Weights of a small class-conditioned image diffusion model: 197500 training examples.
Rows from block 2, named by matrix and row number. Each number is 128 + 24 x the weight over its row's rms, rounded and kept within 0 to 255. All counts start at 0. Numbers have three digits each. After the name is the row's rms in percent of the matrix's.
# emb: conditioning projection (model.enc.1.0.emb.weight, 256x128), inputs 0-63
emb.41 132:154119159136112141153232127176116124127197131115147108114120146204123147116117103148104132131114132132156152172136096123119149119118133064174148128115131118119164087115118135147154104115140116
emb.42 114:125114113158124154110058147145115136164118153146132114113156105111132135097137101138098131121139138099143112130149141144155157118134161000100133141139161146134115090114144125135112165122132145
emb.43 106:094114145154123140144104134087125126147151136140132096117125112121138129111142128130138091154138124190153152129111168149141152138112156150097131114115111135124104112125129112132132123112132121
emb.44 100:113126077095107153109084128134063126134178115147127122082152115102165126143164074126125131128149100158131116110113134116116147121145111096130127131135138141142108110145124131125116165134137156
emb.45 105:120137113139134149139021133137132128115075118097132122118142099114121132106112133131138114134139128110149116131136102150130135136124093106128127139122127116119120085100155135130118188117147116
emb.46 100:139111121083125154139134121150133132154180117123134111060125132110104133159112131134097125128147109070118158140118072113115142125123130031089131153129118104112149074142133110133111129118146102
emb.47 114:139132137151146130160198132105092152148096124128129120151135105143133127101128147130107101142131134192113189147154099128113153127113150074141128144152123125143101120125101117129120144108118116
emb.48 099:105142135126111153129061114173160120157087145114135165173138126087143133083129114131122147099149120125133095110132103132148118118109134144094141131137115122133117103126121119132054141159146118
emb.49 149:147151183147132119126117143148164136109155126116141125181131160084126142116122129142167135133149125092108109128131128110147133152137129155210141135141152136119141207120122114141083118124148089
emb.50 091:089172149109136143146079094166151112099054105095106161191118136136110107139089121109183152083126126124112158143119126094115118134118122108107105134139153143100143142128086097107148093134092125
emb.51 093:118129098164138119086084108102058123140129136152137164066127126109129136105133127136122121149155134151138149113148158109154138118110112051175134126133110153147114143128130128135152118134128121
emb.52 113:141104121117116145135148117161112130110135128108134109162115135165131134128107091135112102104123097136094151154106113114115122107101138142136134132128112158140137215112126131134108100101146116
emb.53 109:124134109162142104124103134136131147160083110145141107135142121135157144117102142142102142113111108108130086135122180168091134122153161116141144110138135123152125134124121143143129139158135102
emb.54 127:147114124142119143143217131121109145136138129130120125100117148203117120123165121122124079121131125187128170164150113138131138138109124029130120141147136100115143087146124150120099145088129126
emb.55 125:152134114116128101130139132109072133111153113132090118049120126157116092129114105090104137155134141175139165139128135117147092135135124106155092122128097127139124129162113120090115101141087101
emb.56 099:133131139133138090114133117145182129114163160078112163164147148063101114124106150109132128135133142128074100140130133135127115147138107105088112098133143105145134157134135155115175128164120102
emb.57 142:142108143137139141127060111183165129157137134165119112158108142085110123122106151122156125137108160095132105116154149128102100150104112127123122141133142109134128167047110107121123147122169119
emb.58 081:151148139126158143083173115113115128136174163122138100103151121128165137131168128137124147134138113107115116100091139161137133095120136074096134116121155118157145070159137135136122095130146141
emb.59 075:133125151125110124169134141178150120150147100111131116089124132185089133184140128132139162185121118163035166125123148137116116128103139120131130138131095106123154152117131115133143110119097119
emb.60 093:111140124097161140119125092205149114094141131119140125213143101113119140124148109142133142116139124140131080150148140136113148116140124110137139112125091113104100171160141103139104145135112125
emb.61 088:163127171113144127163208127173116125134169167114133118148108146081115132141136125135143149133128132109123116117110078144096114155134101104147134123113139110146109126124185109133137135155159128
emb.62 092:138136094125124133141197172135118125149114119086118157116121092133136116120123099120125109122140120120124165147139139099110105105152129065135119130099135129130120166103110140115121126130099126
emb.63 091:111124096135137146107069137124105117133126109140131129046119140194143130127162110131121093125129124115124169123152141119122126120172113083167131126147116136126113151116141135131121139111105139
emb.64 076:131147144097139115155126132195127134126162153155136137154151135144131136143091127137148140125141171139098176143147073142127141095119130087139139131125146154105120136148163139138118103121102134
emb.65 139:109122130127126143101159154137111126181136134127113134142129121052114112140157139112125117135125136114096117123139120140127143111142097064083109128120110129139111056086121124114121175134129147
emb.66 138:134144085141117111081136130083125133145111152182123132091145120103135122147149122120101125151146101088124122134136139148153120106132146078084121150140125141156147109145149125122147135104157137
emb.67 089:124121127140127139132159128124099133134154151111123156113104137117146122144097120121076126095128146114141149156095160134138116111147144074139124111113136130109151108142122141122143091126139130
emb.68 139:133125107163124094134133132132125123134104125182116129136119156087127119133169136122144154147133132070160086114103170137128111124127120051092118115150152115158119064067138135117150136157166116
emb.69 147:126153114146142118113084158100141103168060155146126147129119158076147125150124130127123174126128155097136106126106123152135108125133114081075122130140135138150132041085153124125127110126148152
emb.70 073:118141110150119130128202157136136133140188110117131141130134096175123133083111121134132154111116119123151176136112150101082123129123142101154130153152078135078126127142141153132106141103093127
emb.71 138:143145123125146120132135117142146121146045126148117170068118107042151118144144130117129144140150126125100113121156126159154129112133114101118114128150101132140122114063129107116136168155103136
emb.72 136:131123115139121132115107113166129143086149130096117116150126113164122116109116102118145117118125109160116149111126106091136127134126123100116117123140100121119116190109120142120122141105117155
emb.73 138:131147126118124105144085122126156139126106126116111139161126106167114110099096111112126138128131128172121096129114103103113136146115114120127111125128119114122125196158102112111155142142114131
emb.74 155:127117128116133128116069109148087135146135127126143122057135118148136138149160118140103123106146112185128170162149131100131130133115125137123140142121100143108133045129132123140139121131124141
emb.75 200:151131143143121131142147112178146114105127142120101130120107113154087102111106143101138131152117127104116116121119121080162114142123123120140101119131130134118113144123145143102164104143111119
emb.76 116:140137124144128134142112142132082129127106120157129147077141123154133132127138117129123117120124107161124147157138136092101122131129115121162131115152112145127131175155130142131124120159148149
emb.77 163:106127079107139162099170139136139116145154150137161119099137116106131158155159110160126131151151144157113121135146139152130157112125199103189160127135105153114129180121143087159152104131148126
emb.78 125:136128122114130116113114138127134144124117106113094106119142090180099096120128129097137089121117128119109141128129114145139105119145127111187096130110121116156124148127083137094116130131099111
emb.79 141:149137113098135118091255143105146137125184117130145153185121131139132143112111135143127137125121117124163148134134108131098143129113083069139142136136158105134113163128143140144128127139140134
emb.80 090:115135116154131118148110125212112123117083126111107137113123138165131109140108116108119073109136129158122152129137135124130112149119155150128110104125118137145130144080085127108139125141093129
emb.81 077:119134118174157117136117118210140137116127141101124147079149156087126121171125095123142110119100133106169134137107149117139105103137158119152123131127134124134142126090152140123173124115175155
emb.82 073:140131126143126116137103143114098118142089119148146111112094109133156144120119106145095094126138113115161085112133128138129136131104116143098141109145114114135142129174091157145063126089153142
emb.83 101:145116127149148119176068105123138143127081129102109145168150145188116104109137153107129081098139137155101191127108147145124116144138132058145111123122122125173117110127140128106131139163122128
emb.84 115:112137101154142089138103139156094129155135132127125121124147123071130125114131111126171131113113121114104122153135146153093162108150130119159123143139087133140124175110129094125142132162117130
emb.85 065:130140123170125119146155108136157141122141131120117126129129101176124116168092122118129122122148099086132172112104171104115116135112149099195120116127155125113121116200097145116115102124140098
emb.86 164:150139143127147109155103150067208141102074117098133114189136121148107132099092164132168125122131133130093112113105166109105122143129107130149131108135145101114117101089117135132091101131101107
emb.87 086:113148140132160129106095120096104126132117125136134147157115139087126134148101161134136135117135135136202085118142137158123124156134093134148134126129116087149137093080148149134076154125129117
emb.88 130:133139113095134140133126134161156118130121122091081139139095117178122082118098154082133138138121125115112132125136128112159082110105175103157082127126126105131112166133095110080124115140128118
emb.89 078:135116149123106139169145133142180124149143135109123112149130108118100124094113143122141116122125122109121145130128153113091110154119149136155125131103085139127142167125045129122125157104139136
emb.90 082:142130135102143152148112149092165139141152135116132133151125113131131129108080101132148146104137126155109138139150152144126126124141112127151130144132107140146133160152105100129079140143125131
emb.91 090:130127130100097139109126124190175111130140167101114183110137106147152114095131132114143174151141130137160128123124095112142086138074137072087113128137136133097146138144084143114062110134151152
emb.92 093:113129138105107086148109081086094109129092134122130132108082092119114128142108119131125149152132118098147088097157112103129127152131118090098129116101079112117100105065139120128155167103126131
emb.93 101:147130148172148127126071112177115121130124153147105109117119102148102105094151100108128091126122115137102121092130143100109112138145049111120105129118106114120078140071128172105098124103130116
emb.94 096:111093130153123107142077134171067120135133099126118108112146097089125114136121146117146126086113112110139147111126136140106112102118130140117115122146109129099107144122141121114156160136140141
emb.95 089:108117098088125105096033081152139126131095102103129112105134160197123129154160120127114114132121116122124136130123150104128109099137122132045126104117129098118131103108112131128115167169153109
emb.96 149:116109107143136124143135126101109138145144120143129114141136145070132127147134124126129119122125138108103163145138130160123148143135156017092128132133109115140123092068133134127101142124150106
emb.97 093:178109135135121127118064108180093117135157145153124118116144144104107123088154123125133116149138131083095082112113134103107118115158106099106123108141178132105138104143100134125130069141141124
emb.98 098:138132156144098132149076136115119112123118173152105161094128156043110105111122142105111133163099115087119103102096091160146128147130143106100105138166114151122151106088134125104140125130132128
emb.99 111:123115120153136115159133102181141115140119138084139097220122119049123140136134151140143127101120130107085107131128153160102133132136115091106137099131118132164102147116150140139092129121155114
emb.100 097:120128117125124134124008143144113122083113155123145101149118134186101144119159129146133132134132106133112156118115145105134137138102127081123147122134123126113129141155138126144122161119116116
emb.101 091:145123161149142135112152151112127120150139141135126117132137115136141126122157125129114114126123104180132127125157153123095132125140108000102128129131127128157137113138140143127157188134114131
emb.102 149:137146130133120110109220138173130129117170145127145135114132127167122146122162140145110146145130130160089157158133130099125154133122147177193144123122150146135131130135148146145151155156126131
emb.103 093:096086109152148133147115146176117144140155096112106153112146132127145107141139118105105131128146139143144175126137132116073111125163122130148106152123120146125163117087154098106143182160145120
emb.104 087:115116144121110139141179107135144133112153157110123118153136142123121126150134157124142104119095135136124116136118161141131139097152111059056124149134148122154136161127141125125203089107129122
emb.105 100:147140126119121139126116125028162128141150114112116106102113124063108118118120135116124129151095151102166108100112118093136107105104145100107116115135153103138151104135144134116083129112123121
emb.106 108:124110138112131124154100115150165132172114156135115131172127130100120116092116122117162107129135145137090095131150129130146137125134101052095114124101120150129121221134159147116174123133162142
emb.107 101:131121117151104135120092131141136114118029136117134157112125144139103135142150165138132108120125121130100138095136177100114121117132144108013136118098123106102115089127163131132121120139147097
emb.108 102:151121169116102152165113120145178134129168111121143132167148135169113142105111125143154138131123128103152136120107118129133144130115136042084143132133177138121118163114133153143143130155151097
emb.109 093:143123103121146135125151162109101145140115106089129136139129124158147126126130122128134141126116119180119178164113130133133153134130145049165126120115139117155128151086146145127109147137178135
emb.110 131:148128134109109126115070129111166124186122126147138128153123137067104138112101114140149129149110133083092121108122126124116138123112106038092137129127111141096131204108093127140070096104155130
emb.111 087:118129141115101105150124134076135108123155096126138132120119129074122138146141120137115151144125116119072117146139133099139160139111113069124138105115065141144107137114171154138144151177134153
emb.112 108:098126143146115104126165153130111123120189136123138129155148113166126139115158118141103122081138088163131160167143164111116141122113155072128141136130125121104123085163143139139134176112102130
emb.113 128:133116139130124127129092146241117138112091112080127123179128092110103127114082136127101123116112112154101126144135112140125120129118117118095125133134101117162161086109099098127137072113122115
emb.114 084:124148114098145137128118121102112132120124118107157162123097101140132157106134129157153093136117152137175129142165097130109171154099121093081158128120152111116127150177139112157116126132092129
emb.115 119:105126124142130130137090153119101136191114097125143154121159115141141143149125094144096154120138127101130180127130154123133147094136139132235144137141118149137133160130129134143118102138132137
emb.116 198:113130126120120127122114133108112133135119122107129131124118132132124126130149128127124137130115124139129159133138131124128128131137101000137126123135123122125134088133104120128140129114126137
emb.117 070:122138098105132104132089137107103116123112114153114141082144103157119113141124119114088128124094138145127147149128076149105122100118140097103113149118104153143116154134129091113069169088106144
emb.118 105:109109089111135136126050145128048142116119110122126115109111120142153127155138106129095123102134133114122099121131114163130139098137136104070128106123123122133143097143151118128108107119176119
emb.119 122:126127123120128124119148128133106139122124124136163124071143117195122161147119136162088125164138113176155171136125145127121163106139154087114164126142132142109136111109113125162116164129123139
emb.120 101:117141138116136125146111137142161127135094117187133101121149129071117134154142132133147114133118145069115106149119155143152126143107116120074134165134136116167142096077103155135135182094182129
emb.121 124:111155127143113154124077122163144121159132129083132155131118147088151133119131141132116130137163106117074085073146129121109127127104096094106133115118069097131126156127145130132060127141123136
emb.122 097:131113119120135126124078127167143120144118142172144146113148130097135143153114123144126134133131135106105120166164167157142140138146134066146144149139143138129133098142128125143136123092110154
emb.123 135:120116126129117137143068127173162131140110124141131160116129126126132134115140150129125130141135119121115130155128107146133121131119126034128131137118123150128130122119136112132101132122099121
emb.124 084:125116138151148147127090142077135163109142133127105064099110153133098106136115129107140118138148115141160090131119147124122137157163112127075106118128128125117081167157114126106158117145143108
emb.125 088:140112108131124093114055100112138134139169100129114176159141135107109112155086160113168144135133110158103108099114117159118117142132126107094115134108136129158181113130114117112167140139112113
emb.126 087:127121151099130121139111140140103131095152119122113138134113142141107115125121145118135150118121139162149083112110114140108112121150146132090114124114133127121115096112136102116080106161125109
emb.127 066:101113121118139129124103103170180141095135100135140109148152086138134142120090119144133093120136118151054167119126159166137135132143100054154142142134105122147132164139153117142102163122123134
emb.128 125:106145107136123103114205133153050103106132131127113120098084138138152114165136123114078128121148105141114123122127126114127086115123117156127116095127139135093118069131134128114152115120136144
emb.129 089:125154160149158145147149144155150135126134136184162096141119102063166163131155123163106129156107104135110166143143119130161168110147159183165162112140150145176143121163148114162109117126154108
emb.130 109:117125116116133137105255145127087118125136119092130125097105102152145130130139121130120123125121132141139140153140127148119123144097112082160131121141111129130140108109102129132112146107131122
emb.131 080:168110112108151135139143112040145136113151132143118117052148157095136120132131118122143115102144125116143126112152137146167105148145096103134119148141135133116135129099098118121157131130158129
emb.132 097:132152157112138112151120109105150130127097121144150142147093151071113145135117134145139136145129121115132104129118116143135144118108073124133146121109160139099115130136152146146147092161164133
emb.133 074:116137109116134133092150115122098120141205141136130114098125149170155132142144099133085127118141156191147157119143117138109128133143103188104132137102115136110123106133178127133107142099150115
emb.134 084:155137139131127110140132130157175123072102120111150125154127127063167152120138126150144120126136136115131087142155123140167139141122092070123148124129145126162130106142105148152176108140125104
emb.135 133:123125126126140126130157088133093122104155128114145107081136124159133146132138112145104116110121132148120157148133110130132155126122115255127145129132121122112115062155155132148114115117143134
emb.136 076:147129113124131112120114097143169140151123114075124148077134142095157122147154104120112113147146150118081092126139145111114128126123161075144122125135148128113152095085150113121138113145120131
emb.137 065:107129142110153115128131120187136137109087148084124115148143100040114124116092149125120123127113149075164113150138135112100145175156130127087123156126165104094135146076145096124134130122135113
emb.138 105:111135065118158157095139139075107130135108119160145136100128128089134146149159134148128141122104122105160110137123095134097166112130142070086148149134109127141131111108164115147124157133137118
emb.139 140:120119127112131134137144109144115131138129119149131106104128132148127132109116128128116117119138120161115109129109127136142138121130131255144129131127120127098126148166148106130120134111137140
emb.140 090:115174131105148125115143142220167128157123144110122191161150134069164127119145170128122157143162124115090139131122115115143133115131148142123130131154109126169133145114131110127104157172093138
emb.141 075:120129168154119101134144137209132139100115124162112112161138135124119117108069105114126164101120129075082133156109133103106111157130156139121114116155138124102156120121104161114161094131078147
emb.142 084:161135106155137126111115134147153133106116147122120116128147115151106116145180132118135141140148145086193127113106145141185127130119137042125121116136193123155129116093148118118183131139148138
emb.143 078:160142117130109131118181132185144127133096181140123136150128098161151121155125114123104107140123112179134114132142105146114103128100141104151124123129103139117144128113158146121164068130151116
emb.144 092:131097161171101144134118133146145149107123104112145137164143112093137148109160127150143114118137131149114148129138124139140137106128101136127147144114155143111137143132113104146140118115161121
emb.145 083:115135083121107131120128136095116118180106097117130154129136089111138129106154143130149097086140067136116125139135096141134132129107149136135130145132113144085124187125082095128129162123104141
emb.146 068:115118154101123150131151098128152121132193130124121087203115153127111121114127118118174103110116104137143155138132154152140123139141185179148120116133126168154121182114092117121102125068151126
emb.147 068:143145150107163116137158129149150124113161172132148128114139133168134150139125126149113128141122120134123146158161143117124146121122142078149151143161138122132117136121101110150135153115160144
emb.148 081:157116117113115120154200124123125129130124143120132140090112126142133131089099117130135107117112130145088123149133113135151130131096117233129128128141100118130103119130138139131093078120137115
emb.149 081:115134094144103129076138137117082127143129156154145103064140128162103142124131120141096135125113146143136123143133137125129149119126134071133143131130124130149139032107134137143128090091110119
emb.150 081:111105118130141139135148115106126120101131141171144140119125146075120148151103147148152156116137125109112117140103167162106138100130105096076147109138125169128113144126161140147105074142100115
emb.151 093:153140109110124131132154117077143117144131129094116109080116113098138117102113110114154146127139131095150116136113109149198112146148182051137112128112189123094124131098175149115116131136136122
emb.152 084:100114110114161136139184142139129143154155129158125140134157141130122121130108120121189119123132131154214180129158112126148140138135176065133124118132121126118144157122151116123140094132113138
emb.153 077:128138128098160112123099117162126152146157152152138162091129144094150137155116116137100134117125129117127095139165115136129137112145140136165136154125120095099139108098153092137132110137126111
emb.154 063:108131111098109075068156139112133126164142094094148116119126141134133148153125136149133139154132094110131164120120143117152149122165107086157148113096120117154126155122114148146120174141124149
emb.155 093:117155083103113139109179130131062122120101133135127105076114127127134127123146122123091174143125123091118092139128125102076140109073123150134130144109114170123108102119157143127104179142133084
emb.156 075:141117117115135118110209119138123111141178111088131095142133126141105129090139126133151097103115118141123160153115131139088127121099128069076131123134105095138109142077126162131116069128174141
emb.157 083:105124095172114126100154106086072127092160120140122108091137121182135123139140078122119104128144123123166134106148104099127110129166149072142123141112121170078127137164133100122143131104106154
emb.158 059:108130098102133149138174134155106136157103112173138144154133118121127135134097141135090101082125110118178128160102129117138172128148126146152134104111125154127152118120108117138109118111125141
emb.159 076:139131112145122130086136097114107120117087149125131098106119136202116131139130101131150092104119143187127150141119123112154131135142154109035131119126135108118115173165098166133148125094128100
emb.160 074:141143176096131152164130126169114148100083122092112148171136126078128112103080156113149120118126126088078124155124151129154103123131156171145110136133148115098152152086141123113132102138130127
emb.161 073:126140127154124114130111138230117124160137109127127120107131109153094128120123138135102140120153124093144125107107153118183167124140190060123131118128121132137120114114116109128156172141081132
emb.162 093:122101098122123144123197112094083117108143127120137096122124130147155137117150099141137160135149120179118112160130116135110148133122117095152140159115111154117103125190137117140105103122134123
emb.163 069:123130127150113120121109134095112128145116152117130157176149098144100130133148132130144131157119122143151152151130158157163116147103122035167129144106141115147106143131082134130160120105114138
emb.164 079:146149127126138136117058121180124128127165141065144096083144116114116142127094161143091118129116139127112144131119093143111128137121141163103145124146132165138157075139174099143140110118147114
emb.165 084:097171095120135118086148133153080143132177140126131144121134130177135137154120152136080141135128133161096146137109143145136117122122096040150135124127073113155114155176141129135117119158133100
emb.166 090:118070155103105148125151110120175137117134093136136099175143095135105136134168131135160134131111104160139100120120135174145098109158156090159132119126113134151107108146117139136131098116101123
emb.167 084:162132145143115122148131161156206138149141126099149106199154150101166153121148119151170125147137120111086103129156128138179158131122151154143147128109173124106135162099116159150110115131113118
emb.168 049:137140133106126173128230110140138129124094141151159087138137119143149161114140102160127118106141133133179128135139104122140147123134121115144158162145161140121143179162136104161153131125079133
emb.169 068:161104143128102118086193125179120118158115150129148127119150148150109144144120095144095106141111098088133079129114110123143124130118152093193145142095141127146174119117098115145109129103150131
emb.170 113:139129133122119158144255132121134133120213155169130121124131108123133126134135107127130138129142134133139156157140115117149113126124160033136123133118124130129133159125135123123099125113124142
emb.171 073:128124143124140159117121114106122129144216122094139098072121091125130138110140112137127095133133126125170136108145123156143151140155117204106138117114091140128109061098130108139114111146128113
emb.172 080:133136080142125151093072138138083130105191126116138118118170138126183137142142111134147135135143096150133140117105151138124137131164102113139138116151130150163099082141139124137106128120158163
emb.173 078:131140103131146144112020119129103122123090107126142127101139113167136139111098123142102119125136117145133113141139104122118156116134096121142140143113134124108117069089150124144108185119112126
emb.174 078:115115105100122139137148120154101115114189127104116112099116136123142119110113139118108154128114114081098182106129043133115122109100120069120120147133134137133145089109138109117118148111105111
emb.175 131:136139120112148139136190126103105120130093126135132134126140124113121130136146124130104156138138124172119165157149123120113146119135143161169130146128120139133125128108120143130122132136108154
emb.176 085:127115098093155151101026089151106123176084100130149138114120114086168147104130115146102126106148127123129098119131132154125139091114104163139148136134145135112112075121119105147071144121153157
emb.177 115:117146117125118126089122117129046126132132124130138120073136130142124139096144149139106126126147128147127129119110144114123126125135180114132137118137104126098134126133119064138105085141135131
emb.178 078:107164117114133144135150122154086126146103115178126175122121142158129130141097103127115125114147106126116145140136127098136121126105123118132127145128096138103126115174100077129146110106107154
emb.179 090:105121086149150141091087108104113119094136148109149112089127143095124148116127133149129148132135126129149116123168167126133174125125123067182150140121121130165100116118131110149134123122142113
emb.180 123:132134132137131135125157129141143133137163119158127108163111121177141129110129092128146116132122120100114153145138128124144119111114126173125127116132125122120115177117139128127120136095146129
emb.181 088:136144114126126140151076127192118156103127120110132135118123110163138132101089154130102112123117139117176129130087136101114145091112154106165131116135142108149124070173099163129092151153108143
emb.182 078:142140119176146148150154157121102144116097132108134098112132161176116128162181115131103089125150132144138173186154096128126155134163124103153131148142134115137152104100126151134113141093094113
emb.183 099:139112102143117137114139116235101132053095121114126112078134126109132127107106128126113135128124116132121157143100124133123122132139119162189127132131089139126146097085110102129110129113155154
emb.184 097:090116098106132097085143129161171142090166123088130148141162153143167127132143154131088110110131109107089137155118152179193127104147124169123128152165150131123129136122162136125182098160129139
emb.185 102:131144121130139130122157121097090135113178137154132126083123145148119128115133142131131121130122123078162153143136132149136122156110106111130126137126141120106121111095150152130131137127158126
emb.186 064:104098123135146170114194134129128137102118170140129076096160140110136133125153150129123128133134124155115114132106141129143149107142166113128130150112115119173151115159105118130137130122158147
emb.187 079:123122164143117104146112129222141138104125140118140149120144139167092139135139129140124116130102119126085146149120162122143148125136152102207141140137079103155117150094109116138121111135090120
emb.188 070:125115116142123121120144105167139124115137133108127098168145097160105127123143135126123146142138137164038105144101147122101120119136107082114130119106081141116114201178150132127110107121099106
emb.189 094:111148123146149104122254125157064104114195144146124116132111139131137124147116148125108168130141128149122163133121137160101129107118131111132123090133142114134119093113158133125125154162127134
emb.190 089:129127107129148122154181152176155134166138127151138172126130112100138140136146130137117121116139118126119116143114153154114129118176130110148138143106096138125135137098131128139111128155102112
emb.191 063:119120112141148173116141129153127128126142122147141136083137170188130140112156122140162096123136125166126139123156130113110127144109086117148141140145142148122101151133171114142130163132135141
emb.192 069:141103158126165128119129128156102131121157140155121164127155126145132122134076141120129135152158151128072107133113086154176108149117166070160121134131142154099146091115153113120134075126092141
emb.193 097:128112141119141112132118165152120159092143117107158121168156107091095166100113111162121129127131125141112145144132127152104140143123132095160164151120083100107152163097115125162117135114129115
emb.194 108:100119097118118113106134139180137154172150160122122136118155116135131120126092120122104121094133086122142141144126089154126120112116149113135125140141110153105131206101152119119144112122110088
emb.195 058:150140118153116138112142086085117146150199134121138140114110125096114135119106126135077133123143155159100142142094154143167138110148125094125136118107108127127139065142101112136139081124131102
emb.196 091:126128112111153148164133102172133151122119148121151142153163154121153157090116106153149112137132118092134134153108152077114168142126149069133154116110106118114094162070124139156123153160174104
emb.197 097:135141119101133121155155098141109137082085148115140160128118134072178134115099103142126142081162138144159130163115062132100151137117153092120140145120128151116147164085148133143084099102167125
emb.198 045:159129128132138104056078126106068139145119126129115105052125113153107119122108123122143140134131129098109123113122131115132113111092105057119121126133124131096122135102125113116142132173127100
emb.199 088:118123122136137173150157088143153127105092110143140147104128096088129139133098143139111121093143109107127141162168167103103146147129149121147142140103121134089125146072146128140152089144118146
emb.200 088:117116149121126149124090131150070134084175161141116140122117113168127122115105099121122145140135104159081155124167141132086145146084108072114116130143081138114136196124118152118118117102076161
emb.201 108:120152152150138141128141097118147125106107132167128140172121128138136130123123111129165091127118127179157155150140129118127140140143140106162128119131120136103105169119134126128123100124073128
emb.202 082:119136107176132135128096120137098157124129116105131152104127148099140139117118103135110142133087119120128162180121111136119113131149134169147131136127119115102115122149140113136135132141173144
emb.203 119:129116101123119163124095140122149149149134123143138110140130122181113137157117132138125124128110131103116140128152144137169140086143119103092136147129114136162113218140102116137073138125132122
emb.204 090:148105139154136175144110131133097156159104154109146157066139130167119146126139146143130156099132101146128175167159164119121127134130130135145144128166108121118150097152113135144138063129123112
emb.205 084:113104132149114108139135127095119113137154142115138148162134147120134139174164138140114139118135100127126102117143139136153140111120120030166138115113143152189138079132117119140123097128119090
emb.206 082:130135147103140108110130137125144123066123096117132125119134089158072128075076114131151097088125111154112114133131083110146142135091083071123133143118106099112109122165102144130102136086102118
emb.207 068:145137100125163108097183112154134124095146134156125141120124124156097125150093153125116122132135148111123109130133138113137137142114145026145124110131112130188141123135148126125140135148118126
emb.208 066:084134106158117111115058130189074109133079157101126165074118130175126123132116101123121115130148125161152147150137151108137090152131130156124124128137098132118130143056130110121147118137119143
emb.209 083:122131106162137123106141149196108127131160116137119120118147148113146122138128122122137100128116145132184149129111132155143100113146131139117121104115134118126148152146167121121144122116161161
emb.210 075:152128130139126135114105131104113126115075104129149096156101107131128151115126097151138128146124144119142080115127129123128144156118140110081150110132126096132152094146113153148083114125164127
emb.211 102:129128135121134129147181097082142128084072124131122141197127142183124128114117136125117121110113125190107156137115122127112145109149126175147123129137107136127115120170146121126109135154148129
emb.212 079:124131134157138137127135152104128129080122140126113128159130109137145113089126124110134143160109126161079137153140149133087124132128129186143111121120121122118116117124139114112148131157124110
emb.213 089:119103135114110136158091124131120138157126120142106109129111121120153111170155118109097101141135104106142142125141137121087108105081093049150111108114118137110123145183110112110080147104139119
emb.214 104:100125138123121106110148112147127143162184130116114094144121119177136117108086146117150144125096137161118147161148114121158118133153159089117118122132143127170117035155147134116110128092159116
emb.215 083:100160126136149118107144097083120135088109108098118124110132142111118119126127148119124143136129134121157125137132153100129120130118103130116121136137141068100111062108155161118120139137133113
emb.216 138:131124143140135137135070139179145125111118119130105152135118120179129103103095135107145132116140137160163095117132127099142124147128134097166106130134156114101135162127145117105128087132123139
emb.217 083:149138144136089116158169101192161140142149121084117172136113127105118116117109156115094102129140136105054141131148152105114102174114150113100118125101098111110165156119115126113122120122140133
emb.218 089:098150135124125145148156133114126143146157136140133142178144128126130133145143107136127152126124133175140145156157125114132144129130129145146133142116126138123131191173098123133075148144121131
emb.219 063:130125149126109146120074098234152110119156136133140158107152121157143139095160134138106161115128134113142144151139116100146148108082169071136140159104144120066135080144111117138099144105125117
emb.220 088:124117095133122116118053118091112112147116132086138129080102119106123140155155135136124140160134131101170107093171162104138120140120142065062139131107103112134109125112139105141117147116103159
emb.221 086:142130151128160153118054141145108162103127137158102129097134136165127100128118087104142113130139115125098119086116121146122098125135070186126102125124130112104080107088126162103138129127079130
emb.222 092:128120174144130112147065119158085113106133121123117120123141095132133126081112128120126103098138103118137163132121120137099129108114128035155125113127106161140116120142132109119156133164136145
emb.223 076:121104120107132124111164112097133129101120090099134101125149131142135136140144145135103118122146122101100146141132132161130139131096113113083136154145134100129139134122131141135114086128143098
emb.224 101:104134102124124137137199125118118124153118108137153143153111136134137149137129117150115110104113121160126119122146117134129133133170147230061148125131117105116108060147119124148142119139137118
emb.225 101:115135169128116115132135116162142116118153116160136139194119150169147137145139138137100132113139132157116188136140151144105136133169057092121137115113121131143133184154101130137065135140112149
emb.226 074:127122130147130109122102142130104103120132138173130157105108136061111129093123104133123170155127151090138105129129101126118137130115157122136130128154110144088120134070048108129084109134131126
emb.227 080:124141146135127104152142083189111116121117155090142138176098144068160139145138154141116119123132108147091134145137126116133142139120130108104138119133167134084133082134190145139122132114189114
emb.228 080:113131126104146130126133124135131117091124157112141093167134141130146144136190167141153119155152107170131124120116124111162141128121118080106142115128116114131133152114140145140101171124149120
emb.229 085:125150136138140136124165136127156113144131167099129127140114125106146130135143134129117108131140121183101143129125141118131139121132085026052131108131131094128127106126119161130183188139108120
emb.230 069:135095101117145083097197133155123135077095144136121127156126117126123121117125124121129160147122129127072128151097129128127103142135105136144120111148167118181122135108131163121121158147135140
emb.231 068:129118125115144140151153131140159155121127141095124154158139134133148121134152139122102127091161112136141153129127165136117107131101129166137121169122144121141176106113169108123125129165146129
emb.232 077:128128148113125159152150128124129134102149175102149133145130133083123147111141178148143106120102109163162111132111162124122131128173094067074147139131154118123130124135178147146225125107157095
emb.233 099:126141137116127166135079142058114116102104092130129110133124145094136128115117113129103123110125143101176096118112116146144148118143159060137126118127168110115149098145139134127101112140124132
emb.234 070:134099142082111114149141165107113124121159131129128080156115132138128131087120093137142119109130167137080091137142087101107122093087123195131133124085112123093144183105146123135144124128153120
emb.235 082:136096110140103163143054117117144136145113122126134114152112145158111133150173109133138082126101112150140133114139153170131134143113074188120134136127125106041154148129140100132076106148148128
emb.236 093:145136121134120123118080134129148125095161125088141125104127133157141143106122124142141143160116126098139101112122107139130122127113128065033142103147171106107113155096173149143176104148140113